Rows from block 5 of the image encoder of a small encoder-decoder image transcriber, named by matrix and row number. Rows with one number within an expert belong to one neuron, the router's apart. Each number is 128 + 24 x the weight over its row's rms, rounded and kept within 0 to 255. All counts start at 0. Numbers have three digits each. After the name is the row's rms in percent of the matrix's.
After each expert's rows are labels from the 100 images, of 14848, where the router gives the expert most weight on average: "strongest on" is what is common among them. Only what is clearly more common there than usual is listed. The data: analogue clock faces.
# router: router (encoder.blocks.5.mlp.router.weight, 8x96), inputs 0-47
# up: expert up (encoder.blocks.5.mlp.up, 8x192x96), inputs 0-47
# down: expert down (encoder.blocks.5.mlp.down, 8x96x192, transposed), outputs 0-47

# expert 2
router.2 091:104131162124132163117116154119101137103136169114142126102147145149143075104133098150138110103152119084146162155137094122142167121105165129120117
up.12 094:168118101157083136136168075125142172157149122108152109138138115119140124172140191148137128129123149081131095116168122124072113116137121145133126
down.12 089:092135139172114102095116147117122111134102127097093111140131113139139075115132131132153103128165109118136120114141120139180197129112162145108081
up.13 092:161164135065107141129130168144118127108121105138136131132147130104161128136194121132096110124139097122134120099102095138146173144140111090139121
down.13 096:100098101130115144135150121153132120117110140084122104161129103073108144132132146152152162140116145144134118083178136123076106126152143101111104
up.14 102:193132098153082173128130130095107172140186150097144106181144151153135125121161094122157109119143155108116119140155108114109131101120132106128161
down.14 090:095119095150106144158139141125148126137122134090142118091121127140132108119158146154117126139155112182119154135154126122136198109112153127091114
up.15 111:115110099116108163122150077120084130124121141115188086139126144170089150172084167120114142140141124102111134153102147149119136143112131134123132
down.15 123:154118155104165135160112134112095118124124116094153184112129114135133111145130125087077143112123126142108146117171097150127142140119142155139110
up.16 093:181130133177137140142095143122132137115096132108173113124166130119113115106146151139112155154137110132133122127129149117114154061134113183166137
down.16 084:139120120166110152129130142123141100116110102105131118092161100134139091146160111133152152154134094168119138112128124161132156109155140130115100
up.17 082:183153126105111140167122152098108127126144134079114131141061103113139117144143100102181112159143137125101143105109151128163104116099125146149147
down.17 079:099125132150105118146137105144136131117158112150106104110089140085115113116140127146133175162135120151139164144166126111119115145142152128104117
up.18 085:132146095126091148114151090155138138118165151144144149182140116159110102112133124114146146088178140074145163166119115134119124131120147150155146
down.18 073:154140087113155159129138156090114166149144146110154114133130099139114072145097142116146146165150163147124139129157123113134167114134145134124117
up.19 087:083152098116139144139089127110114098094142104149113155100124126111110135132120107113193119081130148186092118108117150092129131134144157130146076
down.19 098:175102133097110134141156102106115156156136089122145128076131134162144113095101132096084110132099171129130121115119151106094126116094110120128148
up.20 093:140117102160111149084145126166139123145127134124134104102144148157118117086137162097108133093135164138126148134128148124115131127104167182159107
down.20 090:166135153120147137166129131133121135137147119133120131122120097155116084141136119090192155152123082104140112108142148142118138136119104136107135
up.21 109:155136154124200100110138134130105092133121124120111132111124134153150142121112111131135097110137123100138105125083143148191137135128165095129135
down.21 102:144101121126170154156152089130119117120099124105135167102121092113125139118123133086109129103074135114144119131136137138109171142113179163159155
up.22 114:112106121126146127151138156136144088144146123136093161124196140112127133153082134093143133110117162145125110132137108155114128126158099108151074
down.22 104:132117102127159136118132122105130113088088101113093138144084140150142148131169110141099127153131155095126152096121177136075119136128163123128106
up.23 115:131112100128111123143116132105164116115121141116127154090079137131127132107161144160108126169114165135141125108138143155129112098153118138127110
down.23 119:129135165114150096093103139185107144111140173092128163116116157142134129135122130135090115119134172109100120145143116125137122160186128143102112
up.24 105:139100062119089132141111131129138076133135122129139117158125163177135124153125162137170138139129145096099150090096134119107119137112114163123148
down.24 100:155122115118147164094121186108115143116109111080125138101154133106129091094178131179116112148136125125109161150144120114125118142122142111138121
up.25 102:118077126150146109139118107117110152057136133143118140114142108144110125160128098094111133144120112139117116151106097160155161093108123145143125
down.25 106:159108143146118126137099146162100104115113137106155098071094153124135109143132070125132089115142116146126130095091131136144151115118146135131180
up.26 087:180106099133128118166119140108141104125143137129134119139152115110191125129105148126097135099132115085119113118144114117142122092087160151177105
down.26 083:131102092179148167155120128139157127116106136160148090101124118123127101110163104130174110144187139149130137111149125138110174101116120150086133
up.27 111:093112135118081134066131084123126194117104135107148122101159138112109130101141129150072155143156148162120167126111149167101145127132143162142141
down.27 117:147091165082146158179109138120100097159107089114148169146165086138103139138095132128144111129101104140122119135120130137148117165131075149170119
up.28 092:112092110156123162167161097122136160102180126109176120145098105159124135137139121092148124092097152101108117140137120135083164110132124125127145
down.28 085:118144161141131128157118134104108118145138143115140135118141155149139041114120157146154119166131118146125131132112138133155197126109153140124121
up.29 092:138123141086125125149066134082100084137098097107127175102114144108126143115091125125116092186145110110155126147127160088135123119121115118123124
down.29 101:106154186091071116099093114187122134064139105138139124136144139134122082149135107125111115115110160154108137125116107106103118159146117156124146
up.30 088:134136095128102144115144122160109123109133197081144128144122094146128136091132137168102130127179142080097156174129128133133121116156171125121120
down.30 082:108149149131130131161119138118137204145123147105129165134127126121114076168121144124162141164119158180151087116150129145132172107140172149135110
up.31 074:165144121110113135162152147153116116104135170085123110125097121146164116109118116113156107128173152122072161142108148119092145098095147132153120
down.31 076:093137126142123124150110123139102151142129132121168125109156122107128067140122101172156143170135134154111144121170112186151159110142139134091110
strongest on: dark face

# expert 1
router.1 110:132171123123122087091146103153132172180105160161161083126127092137132120090178134142113118137143101094146097143127142142124135142157135136106149
up.12 093:118122109116111123108125129170102121127092176087117141105129098159080126100161115124114125146205133158176137143151122122126129134134126114088152
down.12 093:066153109081125127134110147135134098119090150124117153173117139144129116122159074147135119148104111133129141131144185133121110134133097092117142
up.13 077:123106136096151094141127123152135119103141145166151117166115134128100105098091175112088107073099107090170126178145156131149116180146098115146114
down.13 084:122125130169129089120099154109147165121126089147102122149126150130136091124124104158125140139149120128152105085100146075132094102124071157123085
up.14 097:096153109149127154102139129158121140143063151124128097100137119162117108160148136136106067075148131150113127148109145137106161139128163126094115
down.14 092:113131106125116121145081087127151126106090128133105162138141126130113156132168110150169120095092168130138111114121141114120135155148132156114183
up.15 090:142140059149107144103154122160148118128147151147164110095100169111104102127117159157118134114154150105161130118111143142112124133123139119130182
down.15 082:135141125112132120156105157129112126112105108118116184139100168143153056124172096192137114150114136128152130109116125124121103093123164144108163
up.16 075:131119140156134121116139102114108136091112104100085121124112067126129142084132150106133111161146184077126135123157130148114125125120150130082157
down.16 068:129136153113104135128123182148145142159130184124155145152141147139134114131084087158112147104114067152127130141118177158118150131144076111093088
up.17 103:088128131112121125133080145145100066124106129105134116179164138129109099124102150169143117131121127114156151189160162129128140137161144168135118
down.17 108:133101119138119127106112139144173108113150123079108074134059169144130087112137142185134107116148169111115132123115128110135171143142139120147169
up.18 107:127153072065110110140135145161147093146120120121129127163129102133115095097125145151127117102145136076100146109115137086124125147136089134144160
down.18 098:140104103104158122107121117123156145131126101169123112105120153102104126122124140156124097192164114110130117125125117119153151137138115123097105
up.19 114:094146130124095142126141139159112134110119161144137114160152095148122109134145113127137106063144117139070139132107116120101161169146131129130161
down.19 115:127122098122156146126092064128137126099138132134120136127160098107141187128105151134179088132126141119130121125126121119129183147152136128077121
up.20 110:167147143135144136158151141094154111155147077169118158164153110114118110094120155125165129058103145118137074120161095099131095097118102125124121
down.20 108:166117139149148112137142102118123137099116066167137145116148142146134106125152143149116133150125107179132140112140093090149123094120086089113147
up.21 099:112140112126128135199105117130130131103110146122104137165125108106090116116102106131141125093132145097130114138108142119116105108159124147112133
down.21 095:107111100144092144138159186125153143123168094099096139106146167112124129120103133129099155139119133145140096122126125161116125125147123149149089
up.22 089:132137123112169099141117117131113149088140127135158136188132100169126128149113123088121124104123117083143164146131143128121091101122115121101115
down.22 084:156107127160112118133166154101122142100130140135128127092113143121134131149093100129114157181146135102123156147112090150138098149142056134139075
up.23 105:123137154124106108116137155124133163133121122120091164066120110184177125143169071125117145159145104156132076104128107133114109139131146087123165
down.23 115:097161159155139106098113179142117131106163143110162145112098128155133125146164141102086114115102158135128140167142096154109149110129143135158091
up.24 122:125129162131135140135117143098122152135118130135077125110095101125097174131105072112159097213151136088114124132091154084144088137113125097150130
down.24 135:143112137094104152108100131168142089094163146101123104125123087136142125085112123121148093136160110089133152136114167120147158149161143113106133
up.25 113:138120151133134134128149136138135129135153067122122150101136135100191121165140116110143116117060156140126143088131078126098153144102143084115139
down.25 116:112096149137100144149134156156089157139158143123125111090122139184129157139101130106101129159108155144157146141116120156134164110118121150180106
up.26 108:147095103134140141122119147127126103105125082152143132172117135120102088121101146113153094057132151113142104126110128147167123150140102138125143
down.26 113:144117120147126120131127131121135145101136111112150140157096134129119074155145112145084141093112122183130119104144108131109107084173103113114112
up.27 102:084163115128141118105154128108126122142145111113136086092150148143099102146131134116088090082145117117119142153113138161135169152137176109126123
down.27 102:116133143161140114127138104127144150126120132109116163123181130097132156146174105185164118131085128144153113118112153141135145105143153163124161
up.28 104:123115175109162136127110100103108117108153114115143148149115137106166126138113123080111138167138111147125130157137108125139150070098109173133097
down.28 105:135151121096131123092136093162093099121156127120129130130120110097152200151119104103127122159127163085116136151114140167139088126149126148139127
up.29 099:121118100104141111115116116121114148141124161091137149144096074145083114140125106128154106186158125104082142097115170103112079123105127130129139
down.29 096:131086110131100148140138160154175180065174111094127131120164101146153149084083103085146147169140121119127122142114108135123083148144099118122112
up.30 108:122152127128113130105144117144164109141122150151123098172146114169142097166143119136130111093109119130064153123123149072104132126127157134161142
down.30 113:133119090136155155107147076154099136122150127142130144116139101099136177144114161106166105114123123132091118139160111136138175162134153154110136
up.31 100:176123131104160127142092146139148098118109096115155129166144134114149110101085114148141151070107151130151104113101112132131115121126131141104158
down.31 104:131099108146155152176106179140107154130089104122154131110116144115142114134110154122073161096129111166147122140151081134143106079121099122119107
strongest on: square case

# expert 7
router.7 094:097158102086105136109159118146136079138117161138155116142150121155105141136152127144107090095123127125109165118140148160097127178172136096105124
up.0 086:164089111119138111159138142102150140164091122128103155103082145108113144111113124145156121144115122108176125126143120086186086147119123082140119
down.0 085:143087123146108190139130126069127184117125159129091143128113132168135183114153110112145167142125165128164127136118132136145130106126113175175136
up.1 105:133149150150083117086199111140151158128157136154133167106180123162131099121111126083120137095096102097141100139121068107140174141136117140118106
down.1 110:181106132148138107098099076091167153091106131124086128144074112141112140136113106111122118154114125153107133163139107121161162133119151135107136
up.2 083:114190134141115130108108115081107143121130115131117144154121108132135121137137108154161141146132080178116125114117138176096098128133168122142147
down.2 086:146109168143113126104175111170133152102114074121117112142140155134117155098127141139118126111089130133133109060108109118175131138125104131092148
up.3 104:140078156184121139116177157146179152095185091136120135122083167126144115121109133133163145099095160127141148119127108105125143145130120138114110
down.3 111:177124106126171125144088139132085083129098133125114137096112135125135142100129111104120084105138093083108096151133173128132111115129141126133121
up.4 091:115136138145149126160108118128142105154188108151095130126148148109136096168114132135166105136161152109108126115149136092100118141073143065101172
down.4 098:099145152117136092113089088116106155144122095096112132186127111141131146142159159098120118128094149158152095096128088152117145142096134139132157
up.5 099:105134153163105142114136097104129158148110171148130149116116095146126147168128119122142167134183097149121143121128183182100120113153123154102149
down.5 098:141078146159132127122158088163113115093071107130154097113132130131143147133105115092160136089102156097130121073099139122126136133118131125141169
up.6 087:154109139162079107111078117113106157102125150097139135141096126125139129165165099148117129151147105173145167117113169134118124104108136157135094
down.6 086:112106134137094117155146106169110092121121143133134147114170166067132184099110125129135114138152105057123118092132128112138130169131105119146149
up.7 093:102154075114154148140092118127137121132105137096111128144092112155138130131165119088147143081135098143125125150136150112104111097115142109131156
down.7 093:143115083125136104093170157146118165104141121073167133142125115151145105125104136121099137133095141134133111135125104182138174112133152106129107
up.8 085:127071092126122153128082122115181126102092114106130152113131152131113127123107155070099164114138108131130128091111096168125101137125125144188110
down.8 073:167135124141106112098154171134122160125145173138110104104122114135131085137155119151149146105116138139160189151140144138110188146144128137080106
up.9 111:121133141129123087112156155126112132114126159111118169109156083089149132120165093101118119150128098137109126105097085087105128172129146103118148
down.9 106:117112124164093117159144076160164137140095119142127102159131086134109155119085140108116180137091125104127176129126126144139094120136132077101113
up.10 084:128101116097153168152142137114160111102119150119108109115117131114116111121097081069095148128142114140087136132108135061138088160169118085184125
down.10 086:096116062130110108141137134124117182118095140099123124142143125172152121114143127158140144139113136143157165147126147153097118089128155139111069
up.11 092:129143119158111159137106107146129144197145144148123101136103150091140128143097125117167155096148137122110139116131122150123112154124131132089154
down.11 097:129119136137142135127126098110091139111098136132130142129140096145137144183129128088145108107101139097141123084129079132120145139111114154149169
up.12 100:126130149160136175101126118142114111171125153127098114138138147172156089115110174131165113134134129092121135196128143108142136110100155095149109
down.12 100:129141130116134123130101140113119169141135113092138136163080140157124053118162141138111109116092154197110084120101082124154136129136143123128168
up.13 105:147142181100140150159127112108119103122175051119116113140081162105139110142136178143137137115108156100147109156166136119110105110107130146096108
down.13 109:103094162105151137124088133117110123140099115110111175135145134162127155087128124122147089130125162104122083112132161081157143134113096167089118
up.14 126:134105121118158157162148127167110101155166140126113101152153169166144073116112154121140095093137155115118108174138138113142157092098144106152113
down.14 114:158160135121136136128096146133135200150125105087123154149108148175127068168142154137115150158143130171119086125097070115125127147102169126169139
up.15 111:151143133107118121160069162113081130099143107124153146138099103146118118134194149105108116082098134155108138138130126144104144074124168118150131
down.15 101:151073138119135108113106153134152144162141122117132141145148158123125153113106144130057126138125114095127110121130169159158140130129051121118116
up.16 106:138192151119127137129148113105124128190126135102103111135113138143128120082121190135140113112134141100137068143150140090116116113121169092131105
down.16 114:129116123103138162137116159139159116092091117107118170136116119181119072132170127119133126121104122133116091124100108161148150135138166138155137
up.17 089:098088134160111141087102130083182170125095149101104118097117111114131110148177136142107171134127118131111169107131155157098115133100113141117146
down.17 083:133099127144098121107148079169100129125131102154139115113147133092115179155128133094137111097107115071109144091150108138082140143168097117127148
up.18 098:136138132114117116123160140102118092137144098089139109138156183101140092093134184117098097097162145162158083141174112127152159091118167134134110
down.18 103:115110154077134151129136146144181151128073128103132164153113142159123070162146146130087150124116138127134132096113091115089146148122143130135138
up.19 124:099117124119141159144101159134134080150123120074144142129108134153151106127087165112112114139174161115156099138108110095136128078127149141122092
down.19 117:101129138076160137128111155182136124145110153077153137112126140147101099114140150154102147157155107095092142133121117110116147157148185125117140
strongest on: dark face; numerals

# expert 0
router.0 108:162152138135169101131107149142093093128121121107139147102086143105150136087093152140097078162149140143182103169143156137162113123149145153126120
up.12 109:120142108126113085091146139146126117121125080166163088160109143120103114149121159151109162097100089155116166098137135128100137134134091170126102
down.12 117:111114127131103100120109176102135174139160128130145118083115135124160098175131116115093143142152095154131141120103155178115190128096142131147118
up.13 106:124096170152109214134149125121127137122140138117108136115090166137174126149123099143132163165126158115141144135110124172134146096084143124164127
down.13 107:111131131126160125126159174100128147105160152101166151096110163157138117169172116111100112108133104122131127145098118112121108110100122133174159
up.14 110:115116144136109149140147133103119149095131138103101136140093128103102165154144102135122144113143165170129157175152150144108088121191121113125096
down.14 113:154103127121126174152125095114108121109146096138125127153134073152132169093069134100149154117095118144118130138132091138115081100139124126163113
up.15 077:089094166112134137132106165130122129092149085156088143133132129150125125109138090109154156138113139156123124133104093164144135120089094140134153
down.15 076:103132175108081118139122148133178129154095108124142149158111140138141121131095133165143155136111158097136111155076152131113135122109099115138127
up.16 091:130168107117119105122137114152145125112132110167148116156141090145085172096117151099129098133085116079135101162100156124166105166169128126155154
down.16 088:098156126122065125144117037150169112077103113156111114100129128124100136156130122110151130134137134143138128104146116143086131132114129138128120
up.17 108:064146186163095151119139118131106142127120086123132143133096144102120133143129136147097143108136159166113150158157136134078110135156129120125095
down.17 108:159098120146131128135139044113117134123118120145145123164157096109151167100103132126141141101090094110122109109155080144114105111124127090158120
up.18 099:095094117094136135098112144141096146150154095151128141127145134125129146146139073074141105110140143148160126151134106142152134144105063147136112
down.18 107:112106118110098141172127150146161153155105110138099141126120142149152109087062159131145126136144145100125090128142145129123129118143107121109054
up.19 088:145112128183147123147137130102128133134108113150099166128103132118147108132057091123177127113125137110123069109108080109144123126115140099133141
down.19 084:126151171101123107081122170114143127137104164099150136127164139084124082118166130110078151114143079102111087134126114133152121194120117125119129
up.20 095:172143108121127130107191129117125184129101135166114114099136133150138151138109125079158121138143142116085118141133124085129100170123159103149122
down.20 086:099150121134132105099154123138139142137112085137116153174097111143156090148148111109115129127126141126131121116161101124120114097108141103144098
up.21 083:146167121136148171141169109136130128160128121116125114148096161123166138139128135168158142140138138117130091135149156069111118137095146079156125
down.21 087:155165107130154136104100136121101131107102110135130170134125131132122137123187144110074105127124107074082130165127099144123175153116154143090120
up.22 086:132141140179155099113139146102173126138128077126059137126117187134136123152145101115134148143123090152130112142149143085141092098105140144124138
down.22 091:166140128155113130085109104118143148134132140107140168142110163159123094122203120139085109145124125116135140194117115136118118147132148136143123
up.23 097:123124114132127150071115154173127113119108163126148156141166137144132129097120119086149118134133135110155184113137113108119163213135123121100130
down.23 098:116105149111090139151145174071159095139115093122118120156109136113140126132092080153132147128125114110155170106154159121132164089078088102113094
up.24 097:070088126135136148118126120099126136149123110125106139099185127125106119121102111101122146194150119109128132135153109117116112097128109142143082
down.24 103:138088072115145155168102153141149130142147105129110160106135146128111067117128165123129131122149105170145119140156112126146107117151153115145113
up.25 082:134097167135118129100108136121089157136126188124093132073116095135118115139152132074089137137180115139153132157148174147120113107144122119124097
down.25 075:116142098137112172140120123126107137119142139107122132152101146188106128132120142121139141095117149096107144124104097145128143114094131122158101
up.26 086:108179147145113157127173157092107155094190104148104165099134098140140135094157156090144136140093150100135147121103109081131126110103146102150146
down.26 093:112148135133100103126121131097118117137146138141129162150121183103112089167156095140133148128167106095142108114141133113080126132123139062142086
up.27 113:125104113130105111104148106134157152151103125182112088110101115141117124130085156139141195127142113158114119124104140116103116110141110152124129
down.27 114:071137107165126120091127169163131099113145125124126122103126171135123071163165133160102129133144163159119131090142137157096164118142172106131098
up.28 094:137149148162116088115130123093119137118126142105141109119118144129111122099137145148072113142164133147136127126129161154093141076131152123133131
down.28 093:125131098171153132099150115100090111119147109131110119122091080171119204141100121096137179128115145109101109130123090106077134112123139143158145
up.29 123:149108137147136154114152160135118146094201134092124125106114127155146107114163146104124130126113168096130154113128106113133190124103155104113107
down.29 133:071145148126154110104139100154115108145120160114147119138154158105122111141133139126121135103161107136129165145162109104116151119160129070121113
up.30 098:130111154161127174158139113130131151143100166145100138105093166108140131130118094162157118138160131133142126115130142126131134141101154117131122
down.30 096:096146099159172108099128122141093159093108146104112115101133138152120127152145144112059121102118118119127147142100058138126171150132137157116127
up.31 090:134096099131144120135127147154114139177107166129145101157145128143151093119129106150157136132129103137154121108143128156134147149119097075139089
down.31 091:108147125136162130132153179138123175135142107107114172120174122108117129128125138089114148112111140118110102140138080161125122139111127189119119
strongest on: square case

# expert 3
router.3 102:125147134124164128147116154130142108126170115109127135126124092136111122150133138072173108110096132101109089124093088090146155107075128085135183
up.12 107:107138121123099082135172130116141102092146085135135136200149118128125150109146126115141160101102145123070118142138124088099133108125115103146141
down.12 109:119118153154104107128132082125149141106087156130109095124091153107130135157116111106096131132159146117119146149094144126094093164166126157124138
up.13 100:155162124101127116121165153121139131127129146143138147141104094130143111186165151110110131103161100131174138102126120174133135121129169143109147
down.13 101:115119137148125149105133117102133098126125127125121130082176146084130165099154122092098147134117111103138146172103136165155173118104161123159132
up.14 100:086110099104127131130142094118185107132140103121117139153113141151126123106128128131140129162130134094138121117119154090117136100113096131139124
down.14 108:124133142160103155124129148161135157139108143105086108135096135142133110161135108081118119170111134129125126126129131106092114137126077151131142
up.15 089:164136114156117141132145178110163131107132155130099111094109134112111086089083143136119114106121123131149067142100102110152168085159169130133104
down.15 087:108145110125123120135124126093165117129144122109115134103109147166125130131108094138068170085108116131168161140158181125136158063148115131120127
up.16 086:099101132166129132164139144137098142147108158140110179123089148115155109109142136124145160075161097141111155125139137143132083117103116143108106
down.16 078:133071161107109143135137149149146140127108128146162168131146114112120156135121113100125119128111154114120166115112138147131149153132103104095134
up.17 106:168113169109143120128095137137157164150106127101089114097083154144155108124130133159130135183161147147152119130153166096125122109115098174131140
down.17 104:106120116119119133133117182116146137145120154098129154169124119135138099134126126144177159136107196140132140140098140108138089106121151115107130
up.18 118:116130110125120141136123115114190140158131078153137105142110121190132100122134124141131136101157128151099101091099122114145113095122093169147146
down.18 107:103097145164103113103138176165148105117118129136117098140085163103126107190159126135127150149133146157166143138116164162092117120147131101149117
up.19 107:119150103135123155084122104144132095184148132141157111163140123125134127098129150122133111159150088104131116112113138137152131116161110187111162
down.19 115:132145094138101134130170109156137144163112126192105099127139061110134163141087139120131145140103114106139159170125107125098104134144110097158106
up.20 103:102148166174138105120143124108166147150140151192107120126122084127150120149125091117145149116137116128124086100107135142120117138117112122122175
down.20 112:150079102133099123095142128153119127101130125141131114127136132135137102150125106162146119110115150168148121094147077094110169159114148153109160
up.21 112:142117142134120112128104106097117137084114117133106094149124128095153133111139093092099185163134137163159112108113100151127123103117117148150156
down.21 116:151116134122125129145104166033111140140162092110110133122116124179129098135150113163085130133118144152120081155135125134160100107131121177124110
up.22 091:088143124101134155136114120116122134117100160069127150118081126132144102136125150130137110139150088112137144091126123130102191111139177168128125
down.22 085:128140137158142106147122141080161150117073107095128103141121128152145153141130120115114144108074110091134179138081160125140136069122150130120147
up.23 105:128134133168148119105161120195127103128134155163123142095151114133141135138089116149114092156118103076144150136097074126143112125146136156140128
down.23 101:149115155177147124159111088122158137136163131150160133132133119115120166087080112092182124106128108131133119092136086126130121139113099119156129
up.24 096:086123132150138129173105119076129129124116106116103145135105113135117146149141121136140115155107101159107130137116127081100100100104116127185130
down.24 099:116174117095139119143114108116146135122128138094072169128127141124134176140175116150103110129134140090140147136160122153138137154149107163112079
up.25 082:119123154139146175124157110147105151108165145098130110124141122094130108111170147098123165117151144162150108125132117177138174157122170108135114
down.25 091:117121150123098149121138133103169090109132158082144159122166134134125089118174146141100139130098096111131165131153144129117157137142163128113115
up.26 079:102186070138138144118116119146128142119127148101104151132109100125143129114141176157094118142181115123121133099107140096148150064120144141135165
down.26 081:119121097096104159155159105124144127136125084120103077159118082147124163089118117088103150140073124109138157142136121102102099130123114147121121
up.27 119:114118110117121147129141098126125173145118080157149086147149136141103124103104169153132137110143148124119131134091142105135091129139092146157111
down.27 105:102117165133164113125096177130109071148123138105124110153121145080127062117144138132101087149166124162135116146125157137163138125144147105127117
up.28 111:100149111104086087136131098134181107130085144189140141141141087141127096111093101144126120126102130142111153123150125120088072156118109133159120
down.28 116:080115168141113102147126142124113094117092108130143150133115141100130097151164116132091112116150125114148185145132131135116107168166160139111080
up.29 089:156121122120108160132163128108132149127124120119170126137166061171137147167139152077120133120100126096076152121138153129106134128120131120140146
down.29 086:111151173150135075129091102141137093112116137137119120161102167098152177133148151076130098112137148082120100135097133120131126158126137134125136
up.30 096:133154128120126123146154099133118147115133120114054169101130080152140169146136126156127137168105146099108191126136104103123069106158160104149100
down.30 101:131138104156182113154127083168090148111088173116112124153140099122137190113098128099164076109112123093120125109139127161136095126145123155104135
up.31 086:144111127146109148139153137122110121136128162107116129126127159155124120118153129130172130095150126143149104133137102138100140144108138143121134
down.31 092:065123117119110125157134139127150109061112131158165133124156183131128151109119093108103122144106104107135172152092143156129136090102114106162122
strongest on: dark face; numerals

# expert 6
router.6 112:136084145151090164149154125089147193097133131122124138108103146138119129155139120133142196127120127157099148099157134122099114103082115141165116
up.12 118:157124124141090172123128180138114117116101151091158141108124141111105094121100179153096135111123112141127179138131125152107152140136141143103098
down.12 125:141119130106149103105133128154127124121053155111126139075145135117153141126187137145084116136133128105102100141110123098117160119118148102142127
up.13 111:166149137086120124128078124117118109123115116097125130162073113128123125122112170147115135157130142099146110119125173162126112119145123098140160
down.13 106:134134168135110130125112154082151117151153136165144137126048136181122073133094135092124104124132135080115142091118124156137120117125137098136132
up.14 117:114111127145090140122088108099156124117112154109105139081113165104129139130138078130083131158172121133126117124161127124121166116129123168095121
down.14 120:127145136108147127135087174123120085154085128103128153161134123166130085119133160129148090127152132151124127104105134140135152142115149143131172
up.15 102:144107148150168117150122130122108134100127121122091145108138171114171126144151078085143103130099164118111076154120096089175136105094151133143138
down.15 098:106140128119160120144163084163077111127142117157129118142158100090139169135087122135142122099094100141109115145187118144122101136145162154099124
up.16 091:192136127166139143127097154112141140116145084148092150145102134137129111097160122114137099136167145133104102132148098139154134115143163148105150
down.16 092:098179159148143112122123127136084112122149156110132120168141129113141116136137182124147082093106105155121102146150126145129117135113151147138155
up.17 084:096115081104145115109098100147141118133142133053153146174133149127110140109137155153119107115131116143131107126154158119104113102176160144143141
down.17 086:108116147123113118101160168117105071124157133132150122169136153096118137146151130130155113105117083118142149137122112120148138158149123106160108
up.18 117:124082152143134106086136202133141159114102137126119122125126164145135060102145134084104114125166128124130129150152117146147141124138105155103095
down.18 127:095141163117191091103138145149098129153094129120148155169122148136120112155177142104073098094130147136131091116144108127138128124107120111130126
up.19 117:122124119112119132155100115106093119143118119127124133167107130114125138084119167142125167139141149112139150161152189164143108090158121157110107
down.19 107:127121179107096155117117146059148130144122138107140122138086143174138077117135128109108114142137136113135154153115146117111113110112107119119160
up.20 102:127167108130099115143122128118124109115116135124128113133086100101118134122143151155096125154117145102132162110146215155130104106184102154116124
down.20 097:102123167174121105128143153108143153165137118114161118155082115158131107149099125136111121144111153112119102118124128145129149095129139089115127
up.21 104:127134143152187150131105118149152144118139116119099152121186131123144154094109094118160128152137112140133095152114125079149142109118163105143129
down.21 102:118130117109143158125116122185135145107084133101120109103178121082119185133112092110150111104163065116118125117114143127114118131115144122155118
up.22 101:100129110095128092119166148143131135131122129100168135150144102147108130116174151062085099121099133148094109117127132148146169141115133078133134
down.22 105:142130182101084130122162100089126171123128129157121140154125106112142142150167071100104159151109152129158106141138121139106092129146087117162126
up.23 103:147103100114140140131145139157121122145111142104187120112146141095101088095108157164111113139149117147128134117117092157137156145120117130118148
down.23 119:199112135127160140104129149091136135110086163104114104123143118134133122113128106132148082092132156121139107102094112094136167150114140182135194
up.24 105:123101115114159125144097121119139115137148111120096146156093144117122137110126114107147131124138149108138098147135125055153100111086134140133127
down.24 100:117167089126112162115130134176101120149140140086141116112134150108125127144115125094105096155150064121088155128127120118129092150123128109137117
up.25 116:080154105128116118137128109103141127160101143138105133149103112118157155138153088131125113146108156133098152109095179132123084142170132117161133
down.25 120:116165139159138107113108122103127158193136133117137104106133127129119145161138109126120135132167157146126083135104144161137114072118148125155132
up.26 090:141138139144175123178147144119109122106115125108107134133091146139116152083146172151139127131111124121096106148115139155153135091114175131179116
down.26 085:126103133128138162107138154182108106117106148124147132077150140109148133118127137083145075089120102093139125110120083150118133130134134123143131
up.27 117:126133082111120134122063115094153126169123149107115117101097146137155174144161091142117113172161119126146114146152148114123124112122145137103150
down.27 124:110160142122120156136094152115129098100102126082128137154114107138118102138148102115176097139139144157123149101107161151135131109103192146137190
up.28 104:121147151127104138124084144130166096133105089153073154103135154114151126166128083151138128138117160154157119122151095098138097136179151133079160
down.28 108:129160131140151113150113135110108121159161150148138113177111116103135116132111132140145093126086120149129128157125178156134081104116173128113154
up.29 119:124146124135077111100130132161131094146106192144127098076103103143139117149107094125102097109117138110143150154141101134069156149142158143115139
down.29 117:179142100091137147137150190137121153120124170077121143078115145188135069096149123113096139145155134141124149155097142106151142130092148146108136
up.30 112:113130156130165142127111150088119137137117139131125120150131137141168108129151081073127087117116140139121062125125101152134158088103162114109158
down.30 110:147154142138130110155112091076114115132113110149132157145127090096147134138118112131156130154090170138137141124141137167130115110120130142132148
up.31 099:127153105115140133099140127082102155156128117115120142134147125084190134128187119119084124151114141132152091107111109114126167131133120072120132
down.31 099:157112131117117123130127097130146144117160133152119149135154099141140138143145139099146146132138145077139134141169142123075119157151088130112134
strongest on: square case; minute hand past 6; minutes: 30 to 34